From a checkpoint of a small masked spectrogram model.
Model: 3.13M parameters, log mel input, arch coatnet, norm layernorm, depths [8, 8], widths [80, 160].
Training: soap at rate 0.0046, 11600 steps.
Data: trained on strings of digits, spoken by a formant synthesiser in many voices, 39062 training examples, 19.0 epochs.
Rows from block 13 of a small masked spectrogram model, named by matrix and row number. Rows with one number belong to one neuron. Each number is 500 + 25 x the weight over its row's rms, rounded and kept within 0 to 999. All counts start at 0. Numbers have three digits each. After the name is the row's rms in percent of the matrix's.
After each neuron's rows are labels from the 100 clips, of 14976, where the neuron reaches its largest size: "strongest on" is what is common among them. Only what is clearly more common there than usual is listed. The data: strings of digits, spoken by a formant synthesiser in many voices. In brackets: how many of the 100.
# gate: MLP gate (model.blocks.13.mlp.gate.weight, 480x160), inputs 0-79
# fc1: MLP up (model.blocks.13.mlp.fc1.weight, 480x160), inputs 0-79
# fc2: MLP down (model.blocks.13.mlp.fc2.weight, 160x480, transposed), outputs 0-79

gate.332 115:490498489515553503493509532505490494495511492501496499534490444518534543501476535497547486492508464502498495480531481480517512485515515449527527508520526463513487523514488508502488507520496488511455464491509489489463503527537495484523480486
fc1.332 093:468534495492514521498504521485441473497487504494527508501506468474478569492500497496505518466487437522492497556506491487509515481483491471537522522556502506488532496493494470495509546561476515489446531494490500511476506520514504489523502459
fc2.332 104:507499491526470493491494507447518473494540538471502515475488475488484479503528528521492485513466516511477500472446493531499488475519493549487520472433460469502481488508568496523464505474490513522518513498523511518491499490510464488506513508
strongest on: voice: high voice (89)

gate.121 103:511507514500520492516495529501445483490501481471511513482494523487515550510529562522503490524479516514531512497534517531485469458495534536546522490474531488515530482495494527539516483518508490510508507479515513482521456499529489502546506454
fc1.121 094:508508497491452473510474543530512509493536538464488499509484476520521537508488526454470454505490507487475509505448513483519484486520502469498477490505509483477494531513456494489490485460530512518428532502495508498513506509521485535465471540
fc2.121 106:502481481509491474521527508499474490507485438497491509507516506484498524466486559496480575524515476506525509470524487526447493472483514524506495526504482505484500464472528539497509475471505530504543509467480491491538501541496524484534510494
strongest on: "three" (97); first digit: three (55); voice: child-like voice (54); last digit: three (27)

gate.278 120:510488478444530477518531477463507507491492505504500516533547519486491476469506485509475495480494483463537511527469524474519507548540433492483476515489532503485503494486523501519480535456518474555523532479521519455507490478489517505518529524
fc1.278 070:529485468444511485499500514484523548503503526506509477499527512478469467492532537520471495471498475443560500538472528501518526498473480527502453527503516506515532501559499495551504474450489492551566524530534521467496512505484494541486523498
fc2.278 114:470504522516478529500480515526485499486497486488496459463456492511528511528496501494524496525521515539458503473518498504477499457495562505519518474486478492499477500504486504460524472525458528432469461505522468551488523498521477490490480477
strongest on: "eight" (61); first digit: eight (36)

gate.191 113:495486487543516493494453546484539479496560501501442519489524474507499533442520477492475489500492506476507507482521461500509531506481528495524519430524500496494525508523494451500518520486478498482480475512490513478482506527519505516481517532
fc1.191 112:483547514487539480504533538511474497523460451494524470490499471520506503511462479505533513477486481539521521519514497500538530482493475462430454473483515498506475497537463484522487493505493484483483503525508543489532497456484465493500491498
fc2.191 095:508470463481484460503486438515472532501537495479487521524470512449488492466518483489496487480549529516488504492494493499434515497512532493523502522517524509511497550491549531513512506502529519505477478438538488511486542547477496478484503533
strongest on: "eight" (60); first digit: eight (25)

gate.81 113:519470526521504494483510522493506493535513466503525530496491521490520499490523500530442517509492488512504507498540475480562495525481520465481487503484519522515482510534513516509448511487500542491501470509455495458522493549462487510553476458
fc1.81 097:502507522492540518496559483496513527463478506492455465481500482475498493548477477510504483479512525490521548529491485530537505473515519487494472500488507531491490483544482494486510490497497496506480521483561490499467529519537479506540494473
fc2.81 106:465507517510510471479460521502481486517518516487510507506513483543502506510510503456504468543504516486521520464523497487454496482511499485509493551513532478463513499514508463506504538481514516490530478480462496521522460513471483491476474550
strongest on: first digit: eight (26); first digit: two (26)

gate.476 098:486492490487545502492469514502480514478472542544486491437503450512530530509499468514531520476478428451529477521481501476500453484504518467516528523481499458513490473520493480503504507565479500470473507462454492541466517532505503500543491475
fc1.476 099:518518512456466507480467547519494503554500521486501563516530481468474491499538456496516529466527504486493481487455478540529495460514533506533469528533461515457506497456532456483546527521513530503507512490482492510476492472499491494516470471
fc2.476 101:513470485503503522504529484516495471500502454483475483562478506447491474505465547496475481514517532544485525516550488520499507535504498552467487471498522515517503489508515549526409500467457489485537470527531533525527492465462518477478539509
strongest on: voice: high voice (99)

gate.411 096:467488458492430518525503498535502501532499544493510507503504505477516508483484497521465501490480514467449503508502479505523458464495513463487484514493491468482507489493520461475489452467517473514513479463556498529446471471487481515473516491
fc1.411 092:514499516476531493471497485449494512480488453505535502485506509518502473513493520533528518499478493519536479441469518495494553496518464530497449493513502502512492484458475552558513522527550480516484527537449554488505539481471518504532514520
fc2.411 064:493513499512478523503514519534503449520520530521513496548501520491558537481500487521512484480539534507478501549506515525506477502495532477509541509501509488500525545517516491533509499491476523516473516501553506540479480500540543506515502515
strongest on: number of digits: 5 (40)

gate.160 090:504517517517489503464521428488492502515489489471465502505482477473540476498520538433505509494468446473473455509538488458503491464530527506511514564488477522461490487463466494485522534491499513461503451502510473509496482529487513482480500432
fc1.160 092:491505478489499481540465551508538522494490485519543520506515477539464509504486466540462445508522518514500524521471507499482545508492461460500463483552506480508503479536523505497477475516492487501507493500472463507534514488514511499541495522
fc2.160 099:501533507476497486477522426466474464521487484444445471478488492473514467501500529452520526499464439491465475480508508493473496500512495542518528531471508497482510493467484491494526525504472484472485464495495506514483473520470516492501510480
strongest on: reverberation (79); "zero" (65); voice: child-like voice (57); first digit: zero (31)

gate.236 088:510485519547488520501498511531489515496516475503495482495499524550531523533509524544548468442501484479516485506520491483535472484485513480529479503484515512475538481485480493514454502479484490503483539512509457506470507502514497463503537469
fc1.236 108:498464459500507485484500525478517527545518517490476514498531524505475481506545484497547522518481495462515552508479530505461535500497495489476529525508509467549475469526489498468495501535484534514522489518492470509522475524505485475519525511
fc2.236 105:466511564530524520500524494533502479471500495491557510515490459519506518517425509513472483492535476538487454498540454489525455498494482468524470514468518547489527511494497510524488485474521454471483522536522507489472495468489511506465522500
strongest on: "six" (82); voice: child-like voice (56); first digit: six (35)

gate.57 095:530500497509510518520462501530493455510478509464516494518517490445458527534464519473538505466522491489462501479477459481481478498517502475507515496490482493465478533532454476507517553518491484504482506519520538474505516558492513491507472503
fc1.57 097:501507499465531499524503462517498519553493524491521540554491517462462511486477538567498474515505511518476487510500505500512500473501468498565511497522500494520468543508520474506456498461494521489521470516501472518490452478513509483510547487
fc2.57 100:480510529500524512539551485533466462489531530496463519521464468533502500484533528546459504508476471474485495523501494524471523492480488527480463527513514488508490526455522525468499516467500469512467492498525503484513523514542505497496499490
strongest on: "zero" (56); voice: child-like voice (50); voice: high voice (50)

gate.435 106:492512537479511452499494484493520515480537502470517475483501527530435491499535490478514485513510520534506546524485517524464514478464555493520510547462481495464483509496500499484453504513485569526419521464498534490520543501472461509486505517
fc1.435 094:472446499546494526479470458504457463522534511548486483474494506472523566495517528536501505455481458495519455455536473490551472514473494483469502438528495497545514505518530470481505512483461472469542484528500479514496500505471565517488472469
fc2.435 111:524493516537497479500461461509545509507515509544471466461499483540489482481509525508536469484468529525481523502472481500513523511486576535507540487491537489511492497568468507515479530528484481500498506501480567497499486537456494491536480485
strongest on: "eight" (65)

gate.0 109:563437449485510544485490494532470510492560518476489501508505495463500535504497514496472497520452475552476508474512471513506502480515468493499507519490481571457468488487480496498498509478546519531497498519492529566525519470488470506516474485
fc1.0 079:492523531518483470510516511473521471434434462517522496488502469525527497496505505499522500527513490454493522529522540511489511486517487543525515496504505448518551489492488522514515480518489496495456531481516507485465482497466470480553510530
fc2.0 101:566475462483521542484475522518495528524552516508469519484516488482476526485477516480482512522427494552492462454497454520501508495510467493482487537509505554515462506509484486478456496498507526548470509482450522555532546498495458502535491484
strongest on: reverberation (65)

gate.464 088:472535458466500480505482495511512507480470503476568462489475510499492526527514542475476513502523536519519497504545565509513490449559438472489553505498517526476505485472528523512490500495552476509492498475465469477523486553495478501525498505
fc1.464 102:503498491498488503464572511529515456478527487514516461478488530480471483534508518513496505526496448481498519472483509497470456477515492501483559567457553467438473474529497508490508464523468502491494524522499500462496471480475486526511510496
fc2.464 100:498492495524537491520476499451496538523539493470478489511510486515565496496492473539547480488495501479477500507509450522483546559462534530508475466504448496512499523544475483500529520482487489530527487511522528516497535448526481497517500503
strongest on: voice: child-like voice (66); pink noise (29)

gate.14 098:513539471467507483502504522521469488524491492462535477525496512559481458522494456478472508512479538486497476503471477481477491489492525514440479516533505496528513493503510494461471469465505488500486498473514528531498492484522495516470486531
fc1.14 093:501524482475510505473499515457510512491491434462545512550502521509519494494506457468495509507499500507491503468564497492517487493474524567515503477548531530540459496511488490531553506525502525483502488467493463528522512488575483495514500514
fc2.14 100:483524506526484493496512492529520486509526538530464508470515483483476498497535512528549473480495490480470490515435483523532495509547495493498508507457471465478520534524497502461457506494526488518503527524465500478496501494457539489512566481
strongest on: first digit: eight (25)

gate.313 093:504477499510520510497491534499454496478485520541444519475498485525505502474526532491527497525468528465503477533551484472491513481487504485524519539532467438468503531482507470527529501500504493531519503464485519487535461494534526487467503480
fc1.313 117:472489504468515512526470478481491496455510515526514488502482504510538510523498499464497476514552497524515500477517478524480476511478489466481480512553480532527479519488493477510462501529518510496486486534462521497498483544510441498526473493
fc2.313 105:536510479516473497503544514486493518519526467492503525500514500508471492493469514535484511490444524486502502484471524471512490519534488539503495474426556488488535480529492520519533487482472473502489494461503494514473498476522549516490524491
strongest on: first digit: eight (27)

gate.392 119:489553507505494515478520471517501499514513470511551487498493531468523537522520519507465477489464476463490502481451490484524488513539471480517529491461493517499529497534551499478466532449449525464492517512489496470514505488510501503504479479
fc1.392 109:450466453502463517522452455516482453489490508424512520507456460492443521507514522514515536491470457492495507505538465491499494509473527496498521549489538523493476484473443455516452515493483495535515516540513512458528493483519509493497450485
fc2.392 105:505513522514522514472536535488537529507476501529484490472495530503530508532515508475460475512458504459506515496456509492506495468532477497532467488486480487446522509558530529496485524497462507432461489505458516521515467510492528524513561507
strongest on: "zero" (81); first digit: zero (37)

gate.258 091:474491473494514512506527490506503469502506467502477516521461498492508514510504567532509488503502534455518532479505470532530506464526542484488520530527498515504503495494506476457484529489543547524515512473531491550498502528474458488517502450
fc1.258 100:521511546534485500490470501481461508482529516507502507468543489514508520484503453503511503485478481555503484511480519437476509526507468516524489475501505473464517499497500525544512487497458478510458473480462506460508506503524527496502513510
fc2.258 105:496493505477538505496542510492522508511494471538489523540444503492511496509488533490497514515524540466540516482492458552530500478503519509482513498487478527492483502506508504470487523511533521509538502532537495549520502502462450513508511483
strongest on: reverberation (99)

gate.421 103:498523515511490511492503499505534460469555484542471505490464450528511499496491552475458465496533494480510533527473475497445457497479470504525475519528496489549483493522482467532489511512504500435482515487482492435526500489451506539488536527
fc1.421 103:502523501517553538498487512495477497490506542463495551532506504516502509490501441517535504543490467546514501505522512518481482515563531523489488547461510550423514515551514518488486480500492467538505489492527489567533489502475525442519480492
fc2.421 093:488476515504504475475521503524535470499522484516511449500487485498479496501496525495483445487510527499540491520480482483461507526511488520519483494502507485508471491515464486511498498524526524448498539495485475448502504495488478508474479535
strongest on: "four" (60); pink noise (30)

gate.197 140:504523495519539504466499519485508459496498467519540514498496545486518546507488515494476517515483514494508528484524506535524506513519467486541497512511506475543462508527504528539478506537456528502521530468527493487517498463522522527494491529
fc1.197 150:508469498500516505527544504513477508522467563496449477505469484475489485516501480535558499535514485463465507485483497459451492489484531472479525488502495455517494485493474468497543543495516483496467460530471497519509482529449489516555496499
fc2.197 140:475511536528517518468499539509480485510498485502482452493528527492473528491516537541517500500532440453522521487498488491473466488500506480558499482543500502516420481521492546500521485498530487515516490448526514499496517495477552518517470522
strongest on: voice: high voice (70)

gate.414 122:554486474490523519511474480491528458501508470499483541462531512515501536508510518478521530493518456487515486519495487514503510527470522580495501533486515480505520503464511479528537498510486496541508534515469444492531473550519479536488470513
fc1.414 118:493537481495504500480539492534478580530522487501466499550491493508486505507507471492505465481520484507485480489519490520500509517516480508528482515482487472469472495553483524516504530518531486473494499512525524513534456530491512480528486440
fc2.414 101:522486525486509507548504477476559473489495492519526497444526507520496550512498499484503525513500477511506504506492488456507486480462484507520502523498511534504529507476504474509469495481431519512471461527489505506517529462537473547487557500
strongest on: voice: low voice (58); "eight" (57)

gate.456 091:519446504498488514484482508483476526468513513510502477485506530488529521493470534467518547492481543506477514500503517511491518497493527473467476499525456525499430518513510500489493537479474516467508522450494476497542480519488458497516484488
fc1.456 095:483506485493521512499527479565511496489472523512524524528504515480508450527510494539439486544486435546513495524497471504507472508471524497481503504477525475479534466477490538528481525506503498531463505504507550521503532467494532488514482498
fc2.456 108:510472485503473528487477504494499489469482490466511476465523576461461528530480503472515508465492513574475513497474509489489498497501497483486509532531463448515453498492548510513481530486523524496488456459484522497546492519478453525517498489
strongest on: "zero" (56); first digit: zero (25)

gate.186 099:509466529501503522523492520519466536523472481517534459478516502474538502533491487461498492494495496526506461515468522499453525497523506476494493510526460498481488471495532529529556485508476526555557483512477513527484529504482497468489513480
fc1.186 096:492499519458495544543449502506486487495516508491554491480486509455487483452500481444515463463535475515505514506471477488483491519496509512506523489512462494498479509531489488500505526457470520524494495527497494495525506524475458488484494520
fc2.186 088:486478470524482458524506446534505516479515486499513508547452501540545494548528504483496494514537518537505483457490496492518513473461524501482507462500501500530503544524483503514525508532535506492541554483478498514456531498496520526496578477
strongest on: "three" (53)

gate.190 106:512475486483512449526510491527487556504529523476531505506536507496508503496501514459501569493499509495486491561496481554494515495484466487459473473509491498505500528526499497546496444455491481484547481473508515479491523499531514463495464476
fc1.190 091:486486511535483516464486473487485478499503509505440559514505493499484497479500447467492485495488500487514522461516530460490475488505504486532534497506451525496513492518518543484494549535489493473468490548494539554518494530467503522485478528
fc2.190 107:521505469524520459554496508520503544510529522473542480489516509500515471515531501504519567486501485513512491559484455568502474522501487496473485453520510484501489527537478493521507447469496484475536493465491482487485487499531516492526457461
strongest on: reverberation (96)

gate.355 095:498538512509494472473531485476489487520490449490580529495516504513501471516499485527462501452494502517513498465495486501476474468557486474517529497531502499496490468509497503518499514462477542535501437515482495495528535530523478478504476512
fc1.355 083:515471510515483528523475490504474542518529526498458452512502495475490544506529496478508455508470492441487520504512515491508530532485517513505510540472515523533546529516507511475497528476516490488505514524539502496494480486515487481515471465
fc2.355 106:479527518499492449491538476501496502498509485482581518490508503514496445524498497511476510469490471521498500482496468484480476490525493482513500509523492523515502514532494523535517515491481540506481451495478466494502483526522506474504473548
strongest on: voice: child-like voice (58); white noise (53)

gate.305 101:488567459493480537487521508512474444526483474483549498505460498524504520479533529503514495491476524460532520480495550471518515481547461471473491496514473518528452501538543487481523470520514508481467538514532457496485520483531493498470505511
fc1.305 077:509486529546558475545491498477515534472521519513508479527504502468510528502454477516450491516550485482465483495481442518512491511464552489521509496447512519484507497476487538532439513499513449527512459439485513517511496500468502510544498512
fc2.305 100:497528500511483543506543499506455468523471491488539515480461500546486484502551494500544489457482528479547539472490541497507501491519466471475490486500455501519486487526536497513507516515543503471489544521501478470453514501512556527466465521
strongest on: "four" (53); first digit: four (28)

gate.55 102:511521476509486504520537483490496496488519509465507479514507486490505461459518484493488536481494502544510487512474491485482458523511475510508468525505511537541483490506532504525459462528477509528499462523502504530493540530516540495498454533
fc1.55 102:495526490520493476532459480505525470476457453481462499508512498522517515483529488490520460479479530486480495486551502500487510487483524510501519535514499495480547525510458517497501490472496504483481474490485481521518525490508492542530506448
fc2.55 098:520470498513466484501538473522496489517493502526474513539513524481517443558522495496504534491507482474518474470446512505493511499516499511489448496458511498499483487503528550526526481539512528469565504502496470487469505496531509494484534535
strongest on: reverberation (100)

gate.448 120:532522498500506460518522483504509558506463487486512502499485509519540550469466498529528481496510482471473452481513486487510509499462477549536483499487481511506473488501522492554479475479497500517477488490515502532527504494528466533521481530
fc1.448 094:562512472521496471482486481512470491547514555486507490486488496496474479499508444480445503455507497521485513516495484464475480512486483461500504497556494517478495519514448527521464523522506485486486519493472510515472535517488495404506510480
fc2.448 101:544520479485461499516491516507531513491517470499496526503511483515536553453473549554525475545476511498467480476509513483484498486466489543512462487469528525518488466460498490496516501505503504500490491496533484507548489457516503526517513477
strongest on: "three" (56); voice: deep voice (53)

gate.166 096:534506455521504509483482521505493527526501548504452500502484503480478486476525519499505456518493472458518569539499487527513518479492516484518483449465456510512487509494510491520542492499505467516531512489458444460540506500472481507495487465
fc1.166 073:507516476528499530495494510509515519531489516491496517508494514505462495493498534508511475516479506482494530540502483513514496499499509502512475481472475505506524505481513495503537500484506463506534544469475447483504512471497452516484495460
fc2.166 080:459499540491506482496538460515525502480506490478521491488488474500548507482511484505467522493534505525498424494517512467508469504505526512480516545534532484529524512537498510489467490524480521503484495501534547543472500528529525497520495516
strongest on: reverberation (94)

gate.148 102:468513480505487502501499457545515479550504462510487471468512488494525511532505491501496457494481506514522511525514506501546498514479514530506518472464499498541485465510468547520498505477473512532487497458463461529503536491506510527499541480
fc1.148 098:470498537538517464495473465481537533532500481482512487541485513493483514519505508478545507501477511477474493508501542501503523508531490473444486499531502507539524543506502471486470517483535477444506529468493521530518502518486487483537493511
fc2.148 119:489463466478478519516507528512525468482511494535474503470519489503536480513469480518475470493516497501506518507525475508511457509465494519538525504471496499499475483515482526517514491502484520543508482497509461511467483474517528541476509491
strongest on: "six" (77); first digit: six (40); number of digits: 5 (40)

gate.406 096:537456530506504462491494481479523487521493499498510497508513508507496540506480492533481480511502509503455507517483503510495554480508488459563480523528537519555497475493490513555530506517479526499488503520494516476496479507468511457493488540
fc1.406 115:525506468472534538524475527481526521483486499465468479464486505491519461496521478518469531522543504480499509475487539444490472516468489500490530455501448546485512513470486461519462511510543529507462510511523543501464495481460525515528484470
fc2.406 121:530480501472513507501531507524462506516482529471478477457468481481478498468495487486474516488516506494469515492488485490474505491504474520528525484502501511541540494453503477523493523543518537500478517499502543505447460526474509528527475497
strongest on: voice: low voice (75); "zero" (53); first digit: zero (25)

gate.349 100:489562454483477493534502525509446486528498489511527511529497496476488525492506472514515485522495542500518463455504531486509488516500516529552492500520486587483471547473501472490499505468539471494481488495521502548457529426466521470528469479
fc1.349 091:477501490466453467541524544500509536520492522515489529494501576508447544471509478513496505525510532507508457484515520534516443504442512515515499516511483502484491530526494504469511472495517482520465473498517491533506503452477459468499499475
fc2.349 090:521434553479525524490515526492559499478461490507476481482511531512472521523517497458472507509500479493494543511494504522524503484466505496459501499494497464499492471545528498474504497521475510515490514512496506449535459534554458511518508505
strongest on: "three" (76); first digit: three (38)

gate.194 100:494458549499504536484479495479493513514494504488533532564489462481475482526472497509521544495497479514531456529501498526466512474473473534513494410494514493459496540500514507491538531473510507484480528489522486458512479514514531478484479467
fc1.194 088:495476483499493482455510525503464528517489482520488530503520531492486505504533466539495492496506503479500511490550516529516493518481502473508526574493489514508473493543512474528460426525484511472503496504504507458518496468472491503482535480
fc2.194 093:485487523489514510516506501484470500507457517444527519523508475465472493479491543528520531466537455500492490479503490515501509527492521491468518484470450533495523543495503502563537503528503521442480555459490508492491498511522532442476528494
strongest on: "three" (86); reverberation (78); voice: deep voice (59); first digit: three (42)

gate.32 088:530506495478465517456507489513527500494524524494521439535522485524481524522485474467481514502467526471485483490480509512529524487495448480501464472516433532530524506468520515491517491517534500528498515501460481520514499487521485500415538523
fc1.32 081:502483503479516460542486469475505481520487522555472506511502547485553480483536503500485489468490454500534495480486497497543542499462540487497519530505506473490489474522500461487496491473475529472522497543478455492475478502475493504491496454
fc2.32 112:509491498489495472535523499481497480468519517521475539472520568505475499511498517493520467476542504518553501532474472507493479505489495537503550529501538481514480459498485501507490484474464487489502520485503543483496457505483504470535494513
strongest on: "eight" (73); mains hum (30); first digit: eight (28)

gate.16 096:476539480543502503445451516508479457533527492511527532486468531527531495498508485524508477518494498512555503502469507494520472530484487485498492502470528480500506461518512470494539491479454464512495490497501517469508502507510484523547515525
fc1.16 082:503457517499505471568541522486547551470473510492504474492531492484470521485503515471503515498498522493468504498521504499454549491515543547473494474515475528502501521527526536516482500540522518470464487468505493497503507525485485468489491512
fc2.16 100:475516483497484495474466503497463450535537496520517550498461515515542498489528452522470512528490473489533519493513529512534461539501487488523478513485526488501527483523510477508516498504491485499534514544493490483508486504512536498531514499
strongest on: "eight" (59); "three" (53); first digit: eight (36)

gate.19 102:496493482513488521503452502475526534478500486496471524486494528458515501512481479500440476541454534493470469492543544475463475485496486504556496529540502481494508522521463518480516502513482478473483468498493494518488508513513514531518482509
fc1.19 100:499505519471518514523495534488517483519480507474479490467553478479489437493532448510519453496519525495488467472506521439486491490514491517500513511537509456489520561487489504522527488526444512471461499485510502507510517506502529519484452550
fc2.19 108:495509522469525456536492538450504505521511453475539494466533489524504444502494464513523489481530500521510482481480488466511493528480498503498505475495534471489500518474543498522551484490479536536479511481498480574478538474434514462491517497
strongest on: "six" (52); first digit: six (33); first digit: eight (30)

gate.233 100:501492516478521500501502536547490476455548508519518501483461514513547521544507488480501517535485499504464520516489501485506486509440478508514492486542458525474515500504491467504526505476505517482521541485514536481544491498490454481491497509
fc1.233 092:486535497450474481468490546475495486520520512546524494518514531486545487428535465496513477524498505471445470529492511484522481489472489506516491497501505499473544549509488502524511494510489530508529491487564470498544533500479488458512498469
fc2.233 106:515497512509501515510503464516499531501512478497462505514543491488466510501472530541504506451516507544550493493508479511501508524563522465483507486475524461526470466496480519497466477523522480506507491544479475514437480484533481521517497541
strongest on: "seven" (72); first digit: seven (35)

gate.84 090:533484515501468540504567546507487486482472516498506494530528495514501494527499495502506526515529461512532447467484477489496504514489473521528490497527529492486498461468518511536499496480515480526504507574474524485493534494493512458476478541
fc1.84 082:551515480506445494489530483516484485453486529482482515520530488488506478544501467457505512527466498512508463475452501487519488483453474482529469482501505495483474470495529539518510518499469491497512492535516531475516519510490538508467520526
fc2.84 097:458504492511542489508443503507514504510548476522505523455476487520465507440477523506468483473514493492500525494563458529491510514522511491485520475498486500539511518512445487493517481505474485504473479469508467485493466484521502532498474467
strongest on: "six" (86); first digit: six (45); last digit: six (25)

gate.378 082:524491556485509507467499492484490515524522517494528486547529483493494511504470486453488510520480515446519484478478526516517469531446524486513496531495500468490498494502474501485469454518508506511513511446567536504522473440549513522534520467
fc1.378 074:514526535521479489490517463449524510524512495502506466513499487488483499484483466465476510493428468460518486492551537565503516550497540491512505514510468495512523499506499511469460491530505510521473437464524531499495497475506476489510517533
fc2.378 143:495480481485505506487501535519493486441495518519514530520478541546519492515520557544529530483488521560505505512480450449527534446565457499511523476522459509500492479507508450531526518445470518504482560531462465490495499524485551496512504482
strongest on: number of digits: 5 (44); thin (high-pass) (30)

gate.3 102:490471488511505509512494484518520542502507516489504561515470475546466454486452501478524504518498495479484462504494506479472479492499490483496572498484523479494500505503494492504500512446500490546456484512544536518522510511493464454502510500
fc1.3 108:474489438461522507501522490484504474499512511478513467523531485456510504545489458493540466494480503495524480471503511527504514538509481508543476448493523505507460455441506487549489504532516516477533515471537522509467539535525537511526490467
fc2.3 107:505525516525569472491497516475497498493464474526513453428521480537500498463518523512476485482485485503506526492497490456490506455521517493505466523493465525557520555540506533460468504521496474502495528539478548512508473510464482506502529508
strongest on: number of digits: 5 (41)

gate.59 106:504503500511568536480472442490524558527491457470506522579468528504489500512499517454529486462512501531519465539517468507471526552484499499496535482470529476499512495537494505478523506485473533474481498471496480503502499532460506516478488496
fc1.59 103:539502501459539485505504546443537486518516495492506467536532505479508532486467477505515487487527502527500491444531513510460507493509535517480465505492503540451518473465509478481478496490532489496531483508482507469572475514472461527523500539
fc2.59 089:510476530516477541526472463451544512539498499534488504492531494477493500514447543517510494531509507474530532483523477477469510471495528524485480460455519545516564530513518540505497469530506554486484498529486516438509484500482499520443509535
strongest on: quiet level (71); voice: child-like voice (51)

gate.67 097:521506523496480520530499526522506455481474505526490451516489510570452496454512491502476499494479526481454508526446495498502529482470526484521477465525456512472547504512536505481502544511480492534496503522479523521480518491507537481498518564
fc1.67 097:479521482528515465521482503492501472487497482533520449475502479530526486494527523522515496503507547466500504528492494496511536467480504516469472447535495484492525507532511500508498506493473488451524495508469509569498505501496513477542522502
fc2.67 090:509499500511512528455454470483513523524483495480508490488502524445529499497463509470501503534472472526503480467522502484481495517531480512501475516496497501515471502471528528515512501476492537498502519490490495451494459538472510552488506466
strongest on: "six" (52); mains hum (34); first digit: six (27)

gate.412 087:518486475512519500496519487532467503502477552488476496541501510501484496469534544520508567514553473505519495480506499514460492489524456475478528531491547480465534507507501482515516475523530537496508497535489477511505518494488509472488534502
fc1.412 076:482488517503540519489503479510508506496547468498485516427488485448574500514483466528478468494474508492492529537521517473506485490475535546510462489491479551568454542505481547512497515484518470506489485477496465476483522522486468494475486537
fc2.412 111:494510515502498520485480498493490514476455533483504476559514461498467541473514530485517532502512473505499516490483498500497544507533494474469530479514510476460567485519476463490476488557541513481504452516524525503536533539494535483503538493
strongest on: quiet level (60); white noise (54); pink noise (33)

gate.80 156:506512486506540516461510509498495450504470500512530542511512526468516514492494506499495523500493521493485497483509514560538483532509500497533516481545503474492500515542546531513466518538462532498522526476500480468547509455552493533479470509
fc1.80 127:496488503515489519497524510482461500511516492513446529505506518514508514508461511500491500543482511524511540498452529483489516520474504456491540504480468496563490479457434494498505508493490492472522470532516498506527453485482508509536534480
fc2.80 145:522540518482539487453484534491530488458475497507557529518473498498507475509486493477474484467484510509476494498522464543513499484511529540479505494521503481462461524531545541524522494519482507510516452458559473473520522453510499508503493521
strongest on: voice: high voice (68)

gate.115 096:506482471500541532516514489505492528529510472489525497446521494521529497496471512527556531500526540508526534535472476520513516468471540504468542495496469497501494486533469543511465476529515487483471504475482534478494503537548493478468521441
fc1.115 082:539524506509493480507503548478511474579468473510491440542486507473478518427467517501495440510511508534483492519513520444488533498503524498490494467518525513529476512545515503473521532511474510487500499482518502492507489501470512511526481508
fc2.115 107:530509516530476528524494527491455519488497474502512466490484504530546470487487500535511470528490567541520521516523487478507503495481512510475503484506518502507489500551487534498501480512502451497475474520462555476497516511552478474528500513
strongest on: first digit: eight (27)

gate.256 076:511509538505545512440489500519516511508519532497496516480519495483505494503451538502500543512504490488519533518501479467491482484485506476503533497532506500489496536493515463499525470481512475500565463487509497492501508473489495520520519423
fc1.256 115:501471530507512475459483500533525499477493538495514504504541492494501509513499543524474534495533498483488496522518486443490483481456500469535488504522475507506455508471478480484521472485540475481550462453491520500531504481499476497514522459
fc2.256 104:498523474501475502520502527468463478515492453493496494498454514499513483478524462460531460518491529479485484486507523549483520492535515537464513504473516499492542474525508511494470523491442506528449525532515461483469496516512499475473474538
strongest on: "eight" (57)

gate.126 122:497504516491515481474532502515527504483523498532500498487498450488493474487519443471454504501457483445474520548491493508495478488522496488488487506522492543450533498479519468529513521517510520495517530507524517491529500499532486482463503552
fc1.126 110:512514496463597500504513524513489525481525495514519465518484484532512496525474505466454518513549434483484517494478489535516488462521488486522502490450510509463508461476506511488469471500480498477452477467484548532549513559523489502493491537
fc2.126 106:529508500514465500538467472506470508519470502466513557533487492496495514500464543525542489491528524493530466494523484504489518502478551490488530536497480481539449466508481494520530450516520491513517506460501484491447516470486504531531495468
strongest on: "seven" (78); voice: child-like voice (50); first digit: seven (33)